Weights of a small masked spectrogram model.
Model: log mel input, encoder arch vit, encoder activation geglu, encoder patch size [8, 16], encoder layers 6, encoder width 192, decoder width 256, decoder layers 3.
Rows from block 0 of the decoder, named by matrix and row number. Rows with one number belong to one attention dimension. Each number is 128 + 32 x the weight over its row's rms, rounded and kept within 0 to 255. All counts start at 0. Numbers have three digits each. After the name is the row's rms in percent of the matrix's.
# v: attention value (decoder.0.attn.v.weight, 240x256), inputs 0-85
# proj: attention output (decoder.0.attn.proj.weight, 256x240, transposed), outputs 0-85
v.161 059:116116113149123141176156126131103111117114173128119117143153131159145162144145053137065093161168106063125070130157080129138121101143130149096104114129163073118116141106122170158129146095122108141112115147133123122132141129097131103170124099123209171168169094
v.162 076:135134131154120152129147110131143136118080137148130110087131166156131069131114118138142184069102090179128089163154105130089145086150150151132147120114125081166113142192163155133161138109159100118126112132132133130113131139165142156136146116078173174102144112
v.163 067:140131135137130139125132040158114132140103129078184123114183153112095143130101157178145165095100094140172113178153099169108086109133132121176142171119159094104085129160150119186135125094149089107108103144136127122107129130098140169147120165133150186129134195
v.164 111:113110116087109116147129148170151128113135115154104091128189116120138159109126132088181158151082098148119081163145179103118095130106132109213154086087151111160077149146121140130108081084021113126110122113102106113118095133124143155166183136141076084153115175
v.165 090:137131130122114135137113124147127118148133129137151130206102105015090126148105133163127093135086081184145151130223169182158116139121098118148129144161140059098167158210094089119127111149083107131143129130137129133127130115102100117112140123132093135090074096
v.166 063:119127144122184123131118128127141130103144086138111116114206080150158103133148164103133145082162180145102091126128134095158143161141185159147168112116128162171080143110134157064125140103125172107112131131112132149126125151147106111112187108129104043111096190
v.167 055:149134113145087137116106113142172102125134161145161105133106108122121156166114073190177162078093081166118148171236105167124131118135124177146130173149159073139142181199161118172195150096145056122140120147135130121121109104087139120176099044076146162104131040
v.168 055:117111128109103077073115087158157103137163140140157128119130077097129184135105059157185048158110130116100149127155146143157096141122140089183138109077121131061163154171130129140153116151136120116107127149134125125122102109065134148146115169089137092134112124
v.169 136:165158135140106140125148106166147152138085137147106094174105205132059133163134120127177146178117122186110143184105141124049112138143100077152187103093183140106096166150166077162146071164098104128129120120133111127123136135155120158164137166113066128176126073
v.170 056:122110107119098119121180145123120105137134115168135149095084164208137217130163091166164133118083105163116169107050163146115094153121128128163073121135122142058175078120116145095123135085111067163139123119129124119135132133149132191128127161131069126115102209
v.171 050:131135134119149127124089133112104136159110110056120105188165127095113135222165182083076141132210167089136080141078080157097115163122153157121184206166149109187073102086094132118126116176126186117127132127135125123137149119142109092112137122165121123159158149
v.172 051:127118122144109152151169201096141111140159161137119136121161144210194185108199054113106114108181120105091134108060133105153121143133103136125112052164080102083143069165118129117116141074093096142129135133133122129149131120165134109152135152096143154104117154
v.173 052:072102107136094140150113149128145073099111155175058120165113164118123109200151076123085173135083100120118137135186116139136155146140080136114100159152149070151101191141131093056138129135080077142120118120134138131140125107120156149094126067126164125129143070
v.174 119:078093119105148107122097149098106100130175108095124135103164022114179142111138154126114083101152159069125121096125142132228143160122145146122118110136070158132119112090097147071087137113136184128124140133128134130137129121102133089110119093162151083110115182
v.175 081:094116128130123099120106127135135118127161136105147132152139042143139148151172140136121093172144148044162110117085132121191109146126118132154138081166135174063089128054116134169122117131139153123098133142136121121147138111083134120138117112165110114162120151
v.176 082:100109139140122141120110122162145082125139117133147118139177067108125181152142056140135123120117099136143114146146132153188087147151167119203167111141161110113093163142106117101142123149099103112089108140127131134143140119101138173124156136129135100161091178
v.177 083:136129123146122156163128187118142113101109139149107108140167153197145193124142053080031163118200116060145068137108112093135134119147145140083097154110157098171152151067112122106149138176094117133112115125121131126144140130140133114131132047158169093202176095
v.178 124:128138130135138122111105120104092118137121128124143148138139170069115013142104173084032117098123185081157134102134074136094138066115144173069067192160093087130163121144084124089117146144190178111142120138132132131127141117111103144082085096144170171094194102
v.179 079:111131136127137107097113092173145101138117119149120086131153089123128155210150116162105072132079095159079130149163118160140145157148156146185146185101173122116125203123139158071154114198120091101103130128128123133115116138092149177130152114116166114115154117
v.180 085:157133123115137141106105087119125165139110128063152123192147140031036078164119185132061118136126163129138127107151099111113129125112123114103168144169134053154066108121095136121102122170129155150145124131122114132107135130143093064112152161099110120160142085
v.181 052:137114123139128146128130194092128138137179096090151177128159088187158189060125104106093190125188134105171140145133131087160108134115084130073144121170075153135120079110119124135124168138160112109122128145120130132147133132155112067145087158152143128169129135
v.182 062:143134126126103130147124164113131121127108095153145089147121125176171157155152088085123185083185091137114121144077142140089147138139150176116149176106153106172148114112102121081143158141115139126143143130130134128134144123175148165127187067172138114114123189
v.183 047:148148118116133122135124154146135149111126141136102141124076104119126094103063134156138143143048075187142137143241121137131166086128086130071119150082141170134126197106139117136127131144158112112142142111118122135110115144132125110135124084165128124143101066
v.184 090:165141120110069058100080106083106080078109108110054127132150062127125148146145099089092086159150114078112118136108121142173118156111100135175182125101136115129126118092129102151083125111107085255221206190179160173192182175167152144186159141146100145145098135
v.185 052:099118125120140158093131147123116133143155107092103133131187166100128133122128115117137142142068191107103233117154141125127131170119070112115157177192083149130103136206135152058071129140133112136135136122119121149132121139177144132168086220074145178082152087
v.186 071:144133116140108128098139159072099105163124146106093148125108177186135178139154111112046152121189145076120110132068094139115125157106124135088083140130084108097183107067135135141150118175184126129132126129138126104129150123164129101124080141156161105170195128
v.187 052:130112110150081143144144145113127093103098110152135095116144194152139155147159085105124217066173138095147094142058124128116118121144162154116134161136154077169130116166133135079136143110092095138132113139137138124136144106154150191114162067112130120109162153
v.188 077:055091104108081105141141122152135099097121163184091175107116162147121161185102113126154130177096074168141159122141138134123091112132096100145103148085183111131149164096107081134139153169059093161126138115123132133135120119108166183087162093179108119188074098
v.189 066:119134138128156119135120109121136161145135120106173125093167105167143077127163201106126084153164151124076164140057111113105135099125118153140102115129112187171093080139133144142139121111160180129132134140125123123142112128116146104160087134100144165079173117
v.190 053:093117117135145124120116106149146141113106091153107126095049129103106052153128170144133144164028139180089185109141141135127169112121108138120146174150142181195080185149144147065120119131170103139139125114124133133124126133141128149132089137086126162099148065
v.191 129:094100121111157097126101081134110144139174082069175111123129043098157136087153187202129043106117124124149171103112140144189142151118086156127144122112119155090104150140133141077087138117178139121118141134136122140126117139082147109128152126117156136119132172
v.192 133:182126136156146158104145100121139106166109099079189147125091134087145095152111119114158100123081138125078156147095201175136090057158082132137166125086213152120107075157126096102148114069112059145143133176177149132167155088093146132141139080087132135100086130
v.193 136:130117137090093110064110136167047101113127066145103071140192082088098100177153189095097131120075115127110137178181127138083132136178203111103130148180129156114138150128142106111129062198181174152206153092130131143112135125157102133086123181160125148134088130
v.194 113:098130117122142098139143093097114143094122105164116110123080090156151102106133162209142112152066088166161069117201222143140160111121141093187106057167137134091125164097129153173143140115137139151140157132143135132116156145102127144105177120083106025147104039
v.195 122:100098102058084052116101094141168129114068081155137099074096115172191212128096103103103140183198047070142096126067109149131121122145074087100141180108106181135146163124127082153165154191126107152123207135126144138123135128141127160125116149151153163133154136
v.196 117:119094109100119055070195107166142154153068117174147117071065164061194116132043062062134147173197196127096082134116145189145123106144145111119120073093169151086096096150111175147130123123080093149128111143116143141136158151161109154109155134106115075104134138
v.197 114:135129139136147168182151119128150073180084139096147060171095075136160143185111169071136123124190082112086147144056102147069098158159148099145120097077087062140193115132090116160166103149095155117121101130160149155143130138118215129121142117163134135112107180
v.198 140:084143140179092136171106134081190083143126167099074163120119089134126124115109121126124140125109106140133135175102135138150123138057062181177091122072068108119145122104166120160140077094119083163087126150133154062183154144108180148158051121160098134159181138
v.199 122:131177135157101121096162147153103187149145146105057198142154171154096096070155145176130142118087150161149162142125116098100213137136092184129145115180161124142087118107150168101129135042151137151140170114124092128129148124114079132153131147112142143072165101
v.200 123:111116092141101090100147103124100141064143121117137112071102120255083162169133170190154103124168052192144139122000069068123064178135188144145076150132120102147146077108122200143114126069116160154169144146146142136130138157105101129094140056136120174161137187
v.201 157:141107180083140147121121108113093111115131149101122141097176139152107172147201107086109151174143164109169139107102179054174153150172170120135151071155165078131113108092172163115140146164119064140064123143122117136145131175100137114135148113062094137181120101
v.202 135:117113090085170108164141120145064132114154105135158142127138181125157126104180118149123133134115151103127132116155107115064152119106082116134134141170156110117085135136099109132046181084129138084135123136172054194130071149122113149162139184135142152080147126
v.203 104:096153145108127115157125113137096130132137113140090198115133104185089109118113171164143086145084099142173157109172134096105183145070140148162168151149119117176129141065128151121138164105156151139112186141135076110091129118086060117180103144070168149116156049
v.204 121:116165142145130176159095108152109102127176173096108106164115130195076099144108094146128103114136081132205178129091013117112112153115166146127172158097074087148184098205131116128142130111125133138173120111138122120138132127067118159169123082118115198147133146
v.205 117:093148151155130127151152135102141120085208134169044184124129140163154119107158138159065174106124130139096173110178151179129145170109102110129079161156114146175113155190170127150159186097165142138162154093100184161178136161134169197155141208116105148136121141
v.206 124:136121112109076024075103142103137170100107129161141141102105121168112156155088032144100132119186182079138103088062125121158134138118148118096127165141106200094112084114115085123079170118131119135141136127134136123155145144186076182187107111137070122140151170
v.207 133:135182200176089129087114124108140137062081094115072077097129062124075128138103161088101117098126095118112091120113140114120125126138187132084099138128094165141165126074154129117200070156128151138120155086081208110126224140179114165104148140137126118170120154
v.208 138:166161135172120147099124104172134156118084130113137096064108136074147123082101170144199121131103120097194082167139075156144148114138070123079167117120136153086154150114168172132137073150159135137139175145169159110077167082088096130048097095108155119120147070
v.209 115:156131110140116146151060119087095106110145153072191082232148026164073113183185129193136107116098109125166126121124132044126127141137179159168135157126109058093212105084113085137088116112146151140146102141187107117133088123088137064176124080131127122156154128
v.210 081:133126135113106088101084130148146112125104103133160149179129099102135127187136073072060167134053149116060135127119104130139124094145128115114144173111168132131094124125123095028119127135103048100100113115121143117118087108171130153135167216121135092151082153
v.211 121:102147152158110182101085126145116095192133136080091129158125116170106081092113083127138186126149088171189167168177055091151141217135135088121187052121080085139143130203155132118137124198124153132159138134158126128113148126149148089151147157102180143148134108
v.212 115:097089125095159107140141132163128129208152086134132149170136136101173114043156154096086165141145115077130140139172169160159155106122059097106097058132172200117107150098147119159154127146150107144113130114107120130154153124121163111097142131192164092103140121
v.213 114:083126126114179175157133102140145099143125150175094108098093145083170112023073130099147111174142095116183139124147020186100134117127083109128106067113051132100186163194133128191183098159141165149163138125106151151149137141087156171099077095115110138105153124
v.214 135:151147128093150090176108110149081089046139096174130106127194155172133129122094194065110131135130122126117091115097105090103050090108169136153048117111138099179142157120078185113142124083072172139148177155109143152136125151136155137117157077178167108130126145
v.215 141:157088104124127128031098130120145141126147112126154114134181172024117095111123063109149168094140164157109116142156154061166112112138120154082149111108128135089083150189144120064101096140136079139129105147114146106104107131152149067104164073127137117155134104
v.216 108:146141163157176200173172153140136099150192157118143146221172120071142146101137128128130164166054102174160144133156086096175144114117096166117127157132148060112175149203133152098143123118111049126109098117100136155150071154094159108104178091102105075102114088
v.217 140:117124152128112127114142150126172127120111099133098204118180093110156144094161093109083121160115107164091142135130165089100140090189087206126112138147146119160167163107115136078189157155143108167129169117088136182197131181165143111131132144113163136088116089
v.218 149:120146175168105121102133142151016075108132107162059038125191104089103118178135138088124109143090174089113131185133133139144177153134175104121113124149131171073110126134186109123097027135175118144131136110160153097138187142118096164129077150154107140150154109
v.219 109:142109112134162097140147096113115148094138092201139094037110144139118177117130144141185076145201203128093145063127201159169134182118123112142085153152123251127112100086155099172084125147187137155123123119112154126147160160160088098154047142129113164148206119
v.220 141:123130141116079128141100167098124105171117138044141149228066097160076118114105124129135140138077079117171182138101090142117184098126104132111168179138146088173157069149115089133171121096101105149150124117142103128149104091113107138154125139118115126064133157
v.221 116:140132124154113155139165103160121156126149174104144113135150159074141173114172042150141157162130148112204100145156103135176132115147112153075175183121166103089198114170166153130119114123129072141143096098121119102112128115098093130111147115095111100119156085
v.222 115:084114132155174134214245133199126123209149099191109108103045144172211144111084147120160052204168083152112192126082102201162154168134133097155127078111166142161089120150112193164152142136134138124104128128111113138129131150084126122109127120105171126111146117
v.223 107:152151139147140176196138112128179137064134152085149099107093099158116158145217147177123122150136105158189113135129138141124111099119108198149134141126152097137168115085144158191152145144122110136110093121113100159195143188083144132110143095128058145163139129
v.224 134:146137084128092095138133115123154134196113172144079150147117123188173176168154134174187143177149171141110129149100159166135184196173063106212137104150121158111082142109126103156104150132131123151131172133182107108117120088101133113145057153143126121090139099
v.225 110:125122114115080104096157118116176194171153173146100145110114124174093124167146157172150130106172135187128131112101226127181116178180193107165130060117111175137111107118154131164173132141120169155123122088062135049076152066116106104124140113107081132154103153
v.226 118:103117111149121148071088130080129157138119171081142107175133121135107120136225084119044199079138195114091083100121171100109141129144130143122079098174139106055128103083122092127099117098110092111078042102137128120169177140153163140131164143169087092163123167
v.227 131:182124108075151119088109072138105177135145144121211111129070189134083107126117129147104115100130131122152116050142110122150110109134181072079144092149153131122096120151123134113126165129096120111140112132103099111034095062091085109116197112052131125144119130
v.228 105:128092075081087097087097140109177107113117161097117137180145177135139199131109147129182211150134158140163117156090119120169096117118117122181129155115169068166095130149121186173148122106061124157118122172114124105128090116095175116088131083159095081168134150
v.229 113:099113146121182156184212102213125119190157116192123159086165187127192112110112094057133110161144117133105188173148124161098076110139121125144118081074166164169141094130130168119156142113127124144137124115090124114125149118111128125114104122150201146119117102
v.230 134:136134148113171136140101089134146086128094114166151202075131079066127096110133128115081076181121152142112109109211147147114115110090107168178115085143126128116149166074119118146138148189139117150122146170132113171186146173121102091147080152062129143129143055
v.231 117:131155149121126137076099138051127080143107160105090164157118166102109095052088146078119185108106140116087133114161107161086153132121085074121091090149084121131114138189134088133170107080087160129168159146142184160143137107170165175146117181116105102059110180
v.232 095:071105113163119116073122182160172136168145158180108164085138183137158101121095077104083141108153154155166199175130077100153139163133161120140139066097109117164131150120132195091109150219136145134108106140117133117141132133107156130084119079141146128198118086
v.233 140:122099102111142147089069117106139087117194128114175143142125147075117061129156118154048149068061100151160168165209090183136064088079132148105111147111103120101137148194160118114111116154166104145211089147133143128156086125088176156082137112122081135179090151
v.234 093:084100094111127116098066067074129097116102135166134130162105056134121068137111065113126125130056159152090136103202181140080138106138143129195105110129128117106110091092103083101148144081125119161140110144140141112152146108131146139182113100100120050171101088
v.235 123:160167126211177137137159120080182149118149166155127172066068199130178087096136095174109130084180157147106124103139129196132103147131072110111085075107110169111089132158133141133120192101135146094152122149165183168169149138131190167117134097123108100116104153
proj.161 056:123137149064100086121098138080120104137122114111153138116082162151077126117155174109124137103186136068125162074076141088111123123104159093137151157215147119151157057165151116159106095110134168100094138146145098169143125114173131098099175151133115187159109150
proj.162 065:122101118106091134113084153141116139188104113144138123158095059143092172124073144066117103155122114142135165102158182132161099149082117141155189178147121118105131131069101038118128184118115091119148149100175118139115106142149144118147090124169119088095112170
proj.163 069:155115130079084073104111188116080106137120140138138101086137082127077149136153110115144129159153128125062135100145139122123124162115129200155107176219137166081148127131138068120166131128088128145121149101150136147159134176159132130127099118138125096147130116
proj.164 107:174137146094102071090082132113163107151159092119144166130147142164125145173144136158064130159146125175157155130186119168133158119075174102207065141190136118140157139142173160166157097162122185100099170149095095104085111084107078185167112077116137082133128150
proj.165 083:111152139114132077151075122156132113107108126104132075100156163077115104105149107146158133143114173046059097117086131064105151181163097151168108089117086153111177165155133165155166175185089164112117112115112141115092177167104123163106141105135082085093141098
proj.166 069:113117131136119177127162123094092186148101153124117149178124158107209178118137053160152180128087068157112134143148153127114161093139144038052118148099175112172082129133129114125168098166104128124155138136156116134091108104108135083128110147151148181111091165
proj.167 047:129125128106124137111087127122123126133100114114138178095168094101103120110107169117141118089105149041079108073152125103125092185155054201200184145146151148119155143118120111092170147115084113096118120100106139163106221170151137170130156130126143156099136115
proj.168 049:142127154106187085112111157099122091116144155177146184114178180087102093119141152164167134082161094029094099065097147105114086175162105199150147126151178152112137118109162154143133138141117137115116078128094186138114174205167096157113168108122109149116150063
proj.169 138:144112115144114099122080161101073074113098094132111121073137086068143118074090135073099062114122097167137114131115118109111132149145110250172152156186172109071116162132137146108138156125150106134076132118069124130110113105121131179087111120085121080152159159
proj.170 051:146154104149163100107101086135130048132128114152099119132135127154121087083084160128126108165130135124134097131117022129120111124125053183178162117096116190098137167143108156124089140161151112143139114145150154119152222189156131171144131056158139074123153124
proj.171 044:138153115130133126113152087069142192069158098144143095128107077142194181091150115108120096096112096114105072176113159108186180079165161122101050119119150115184130162184145171125082089111134140133139145108133122162136101080077125108135119163102168148183072118
proj.172 049:119140108120124061099092087153159103150142142142092176165096151139112094129132198115080165146143109063119166096092078129090099101111117121115173116121139143153152111171099140151113119156209135096099130142177111122123187170159164152133075115181154115181088131
proj.173 040:126100119112125202122107171119126116091071123113107130135124127130132141076099116106157081170104140060174106138125172100120069109098178129155114114156129085220157169132161157109139156112123149116140127103163121108097125087134100162107200145158090181114126216
proj.174 110:118148146133155131145172093126171191160149174124136186163098172178145129147184102199122178115126146110100138095153149136115160089119147019069079092082117140212142107154121144157123104161108164100141093146138101114129140125093132094148135133143154167161110104
proj.175 077:143129107116128126117199093070128099131137098142165209132126139142108126127195136152102117069212146079109168088137093141099134097164172104087137087159175168153151136186138184125088070084146170109087116138081138141115132114139104120123122110085136140203172106
proj.176 076:146112117087101095078138136071128081138108122167124169158118128134118145102187108135198139078184066030075113100115137103114104122157133137077130154212198130138162165163162155141149101129097173086128141102161123131066155150140086112096126117163103153137147155
proj.177 070:139093127132113180101142134108120110141125099142092138159121144130111087152121147066152119150112130103165146164115130144127094143089145112090129184226158057170103097175127155171100108061157168109131145124144090144143080056133127093126188193130153183118098216
proj.178 120:127155103123155166175137174162138148064127089117158062149091143113103165111163112056153136186123129109092113133094144098125105156101107133146110065065066145149149127078143073123123158126080105170169129087123141123118070125094152070094150138193058138091112125
proj.179 075:140130106110128130108140138041093085119099116121158177129107123117116140088097112120167121071142080099147115086125179064105095126124169169099139111100152130161104165141130109142153133105105136111136123110148167170116151149123117125082123118099115139135113169
proj.180 074:094140172133118096149096163150061196105162124140148093158124142065154133114147051121122107129118136160112118111103140114146139171163143099121081111157117102166121152139182107190166164138127172140119151149151137136152110111095137079103108155136096135109089122
proj.181 058:142128143119115111106142103157192143157122131130087167139152169105138080172154158183135152148130210112116105118162120165129123122163134083083168183157156088143084120093109154116167092161132155114147167141139093095125135159174180105136083151114162168155139114
proj.182 051:114134099166130189117109101149148118101134153164086106120131076138115130084130162090147087156052123122156113132128147139131149098195133140156146134136168109157090196172127119140105154095133086124191132086184076131168129115080138130147130159157174137106072171
proj.183 047:106121135144126128153116125165132162153107102081157161082168088117139057153092124145106105139086158189155154117173144126110154149085116098155149157136108062111102103096108120149169156089113131138140140140105092115173144106125173140164154119088131134081161194
proj.184 115:038074106117167190154189133109104148142120154130115139141105139151123122113140099119089109106119089153129142097147106138115114133000149131167123120154157097143155092105132122144103120139122131181132092170152146127109189133127086168105168148150165139153044114
proj.185 044:131160126107172076110128181174173131124152140105110162123132174137149108131134172171131128126115086169148083133137130159089096076105123135117065087119136079159134114040135168127230152226147106124136136141168161103115144170108193168071061127167110114194136096
proj.186 071:150143123111163100132093076121158110080183105131124145138148118127115125136124160107105089160161182113134103137127160152188114160138133153115215167126108091158098114128098157161064139142177108140123138150136127139169128166136139113151105180104150157146103050
proj.187 044:139106127146112204097102149158139112131096130165081093180085079166117155091130160093174069172101142097137103111108125160158086114148096165153140159209168132155127162160140142122096147102146119104176134092185106150137129113093119126136150162192146153114113199
proj.188 072:120121137157145170127157138126106115133095107144140112125116154147127093135102120109117040151114111099187147136123084158081099110083106110207051118185135099146167198154174202147102124056141144127120098102132128094168132094137086194132207073134092136084139193
proj.189 061:140138089163094143134184118065117127136154156147145166123092130159150202133112167070066192095156113168167152120173131165105152110151206129112118051046149182101117114108122087065105111121144100144085119148067147134125081105118135103110062109069175094214121067
proj.190 048:123126107147113173160149177120145114144083108089160137130143123154149183080109115112132140128134121221197078129143140146152100133124150116138158063049089099143087168047167098083165161147077121130131131147108144098059118113119114134095120094086118102117184161
proj.191 124:126155169141104122151170121137110141152132182121121168076106136168133104140153130193141149138116162134124111068132143122063195125147170090068132080100099185135101139129115081106183126139097162107112103116143122144195166183140151102111104122112173117212138119
proj.192 134:126112095108107112150136180143131141170114128132107172180135095104128097106151163094144212115144115089135110140169097097113108153095109090149096114130094137116146095160112126087088186120118137105125108143077116134106126091061127154140168162135097138113227165
proj.193 135:127137153169134128197149125083149100176103135098138132083102219129140171096100139157163112188099137100148119059085146114142157124255109128111148075092108123125130100127110137183106128104056069128167128098093115142118141183074117085171181107166155146091161118
proj.194 105:111141156114111140154112104170162123127136155159159066134140153095056155126122167187043143100185073125078084164080152134141134110136077119115161152094084129202116103154119175131163113110101135129122122133130118130166153138107078158091073117126097173118119131
proj.195 115:141120130102142146113119165141153153166210234110124137167132150057088115086147114078190146103131153110118136126147139066081146108222136176086085212187128091083148143149141135127136100135140126122113132132174118120143149088149094148093159149125074132128117162
proj.196 113:140108122140175191125122128090125131193105077106122175095134088174108139153141155119165176153119109114132144147135096125173123123087121133091151197163094194147144104092142154125185118155148118124157133139116127107112135070099098114112128149190127170076180138
proj.197 115:141101113122096101162069125055139139140171192162127212131127149124159100098135135102090107146097151116196153097164106063146155097205125077113160133168092142158074092123134128114155132118152088142099130134118127121103135102118129144117179143127123104093209161
proj.198 140:130114144117155179144148151178078147066196133179157120162123104110121089099146155164103131072149122163129115131167110199128142150000150128121134170166177127172115127108175155139141128131178132123115128194132160124091071057160178080113104070127098105123104122
proj.199 125:118168125120098129098149144162121113091104103136131129079118107135136101152090107139120075110112155099175115085094120184136096178098124143173129099115170145145153105135124090128084169152135114117154112135136117115125093191116128132136098066093159133196108137
proj.200 112:128146103097166132143163119097162105121095146155144092186161165101158163103116136183103196051176129119137081137136106118173126125145122129079080137142096096100062146119104102114127158159129135132133146135113095150097106096146115181165190111028172145116148141
proj.201 159:127113130126092118139107134123122104164186110148110191146067122101097103082164113090180121120175094099064129149100163162116130146203111148068049201141113149095159163142163122107168194094135175119145133152102149156107096147095172133113205150105177131193113124
proj.202 140:136126099122167093073139114169180114137074137144131101129148124172127172127102079127123112142102164131177139157117119162131116093139202122176107063128118113107128097082052130186121133088083144132125120079132119117156198145147109144123099182065114163198134077
proj.203 104:123170130125126119102180113178168124079140143135159119131112146118145146127188071157064097079081144135089126154068107226141123132102120157161105101152134090116181173150135121171142147141124153131119114146142138092151141191176151119114160083086089149209135161
proj.204 111:126125140116136129134084141115142113119132139103128173126088133117143209123158141160103145037135170121134200097127147154137086126147133071175067143122149106125051125097119062104154118121147128123153154116098147116049084154213207109130165074109174058110163187
proj.205 125:127100158064115116099093122198110166192164195137122050145159144116111210151143219159171114103136138105121169111096110093114161160139127187177118104095138140149133103085150154160114146077143094106136138126160158126091085114134116135135107059111171095203096127
proj.206 112:132097128114167163083160126200117140168148168106085096130145122118162162089132174095243154125170127110124147163111134064103112129072137202120047189154147143113104132113116137126163137142148105108115128114152141131099119064171187082112127180159156132145088103
proj.207 126:115104128128065122158172127136101156129159169127131144108120155118152083107151143104155106108142143116087104102094107079143126129086028195078160172104129123156104118135161113097080118132147105124122100135120100110102037122095122105133126037177134134098135152
proj.208 135:117146127129128134151186177175110150120087124104131174142123136135089065141155099173116168067145155150103081142158091124131110108155106096107147146143148144113092129138068116088079131107128129128148135185112090096153098118116091144129125136163115200084158193
proj.209 111:138128101145113123170142118096127132085091126149136137116125145113223131086047111072080117117151104118159095091151139134095099127089129060163099089128127104162045137160107098136151109128126164124099118114106114147099126132159236089112150134101135130126128118
proj.210 076:131111136118120108145114118159141172137120173087122117104122133135167131110146123115222084149096130143113179134194174117090163069137114147152135134177127097106131165143113158150135124166160181134127105129146144125163185121093150121127106137189061117121091126
proj.211 114:122137139103109118168074134039154168069079122110147160127098100074095155195135112200085058106149128092130147028130162196102096121154135076165161109177095127125100165100116085095168115120153087117147151125083126054098048135148186121148134102147173131133191204
proj.212 097:132128138127102126121087180089085095092173138212109169095143116083040109120092075089171084192106114120102089128068110118123143134163118158179203142105153158162178077151161178134083160128118118114152127141134113159151165115065073109093117136096129103113087108
proj.213 110:129129128119132127173084163124059116163168118117130182095100142139049145159179135143089113078156193133127122051142172079161126166150133091106126203146145195160074114116137109081150070104085099120136150134144113142113107140114134167080101092124156090077151192
proj.214 130:119140119132152084155136116131163132164144118124152128171186120191191137156128071115097056111148132191121111185138098121186170099144088113092157131152142082119100182087164146133133119179094169144104124118138083152137179139126100146136084065021107115138113141
proj.215 133:118131148164142132137125138087141123169094010101106132167141086145113077206084113178106129206128089132128103142141164177136122121123126103094160111125110159136182181134107161095138116156124163134134162112097117151179136130095131110165083147135119130077062078
proj.216 102:130124139109090102152055152149119156164128104128141149077128092167124141147126130074068077137130216135144137071166126125113141089088134047204159107057159175169089132127157110094144045122163166117118138147139144188087164182104155158099071080132124109098115081
proj.217 143:127141087109060148108099160107119153190202152128132137115103134122139111144089195012159094155114134095201112042126157126087141191143130132108129132093138155108182138178206157101129102157127130110130117126174142140089117171034121171103143103099089133164134137
proj.218 146:116113164152134126216148140156112114163136130116141171135099156158135152068143131188136139135129120146111149151109110156180140132162113110103131111120138152159120111109092130190119169085075071135157124146078124151068088114110166017186140078188182136095122115
proj.219 105:133100109142133129106161098133107098207133114159086107183180102111137163118146151107150225161141104098073091210140072084134136195160154198091092123133099183110191161158127158198133147118098125127111138140149116145124119064123128100150154156078172150166104111
proj.220 136:131129128109137133142106151124155143092137185143122207058129169103139157117166101084158099097124164120182155095167127122125122099152185080215165121142145138075083121139146104113163099182167156125123111155130153100099137170162143138114166088218081073145166151
proj.221 114:132135118134135176118090150120115117134087087092152158079076081117096163137087147098140199101143095122094144140161116148091107122129136082181127146074164141123078101119127040095111084113140170129186149135120131121080105157153135104113164099185157124114103124
proj.222 105:129151149109094143136040113057138108111129130169157153123123110140079154142166148158050178103102141101120148112115095143134126139148135098157127132124105156130175079152161096138159111130128070129142147140124125161088136136145084148132126131101148123099159165
proj.223 112:131081112131111175096135141115129093128164127189119144139108130132102123086109179091158206108182148091166124146152143193111128146185201089113107175091173130103106087108202123133157114104179184133156146151152186139059084089122101152103162156098139137137143085
proj.224 128:124155139132145158145078143117112113108124163105123078145139115069126128109090124101100130137133101109180132111175157127107128179167177081083096136186122114145134133154102140162162128134124077134117121153147136146147139088152131137139128178117156124144130169
proj.225 114:134148169152109181137109084056089072096130087112106070103096122038110116129106148113124170138108048085050119123081156108131118180159091178071110153108119100160156134162191096090120154148150079142148131123131144162159090155157109133149188131134192097121100145
proj.226 112:150095109138101118096121133150105100088143149193113189118120091142118143077094148172198097210165054138157134193118157112128136110153115145135169152158158160217109068127086141155098190121155180143146127132141149123133114077052147079153103151179139081126036089
proj.227 138:126147132146125088116142107096166134110021076085101139120132110121106140164144047118122136105115095095027119156091122062137085084150063147125113135124092099109118155136110070079120112133113191126117113082095087101186161187154111173121138160127155139129128180
proj.228 110:129115146120176168167124133104098070113154059111120112099155098101125068117066110144144058140205097133135112104160156120111143129035133111139090199154140101130123138100139119081136159161142158129124149137133096195156130119174142142115074112142142095107074102
proj.229 101:121166095145129137122061139046109095132139074133142113153095094096097178140136103081076183117046092160075147134099092176174138175108104110140156110097115094140164117128177114152098141134101094144174132109109116136098172145122095115108181108026128101090177172
proj.230 133:141113092134110136137190156142113170141146111133139140139113122167139143118165129088145146121129149100137083120133124192111138168081133126106101150166117167123181163145195184166171122103101161107124109153145152094097131108055173147082148149086085188152199163
proj.231 115:127115137082134057172117145187119190155139189098116166120167145141096137186200124172164026125156161141153125111147143033164150112138112147131192123207114187153083148109098152093135141135118122113092102152127112077172108128082120188147098060187125088177155188
proj.232 090:114160140137127191127126139085114128077166084135120106141094100125062120167117149167150102121130086120170119104066149152085118175031112118137122164160109131128117130128121146067135136146133058130158147109106128147102090145143127142083065225094143139067104145
proj.233 132:134106143126195161151156147138120135136091075141129067150128164120046180130112186214149194105160117098119104094124150160114129109093154115161107095094126120129084076088124141110125106077095156103161139101070148116099112116112116144117118152110133112077143105
proj.234 089:131137105128131124163118118155128130172144111101126109152145147114148185135160129165075112171139024123096144146134200161166141162094100121137114112213073123177156167169104151180181113165101173143106104121112121106166162112078157125151119146150092095140132216
proj.235 128:118105112073119112077107147189122197163114154144098077229183102159074151214148203156137188127170119109162125183133135081146116148109155123098149110148128162138101109116099159085141121106149116121111136119126140084119083053095058218137096204092158140152128175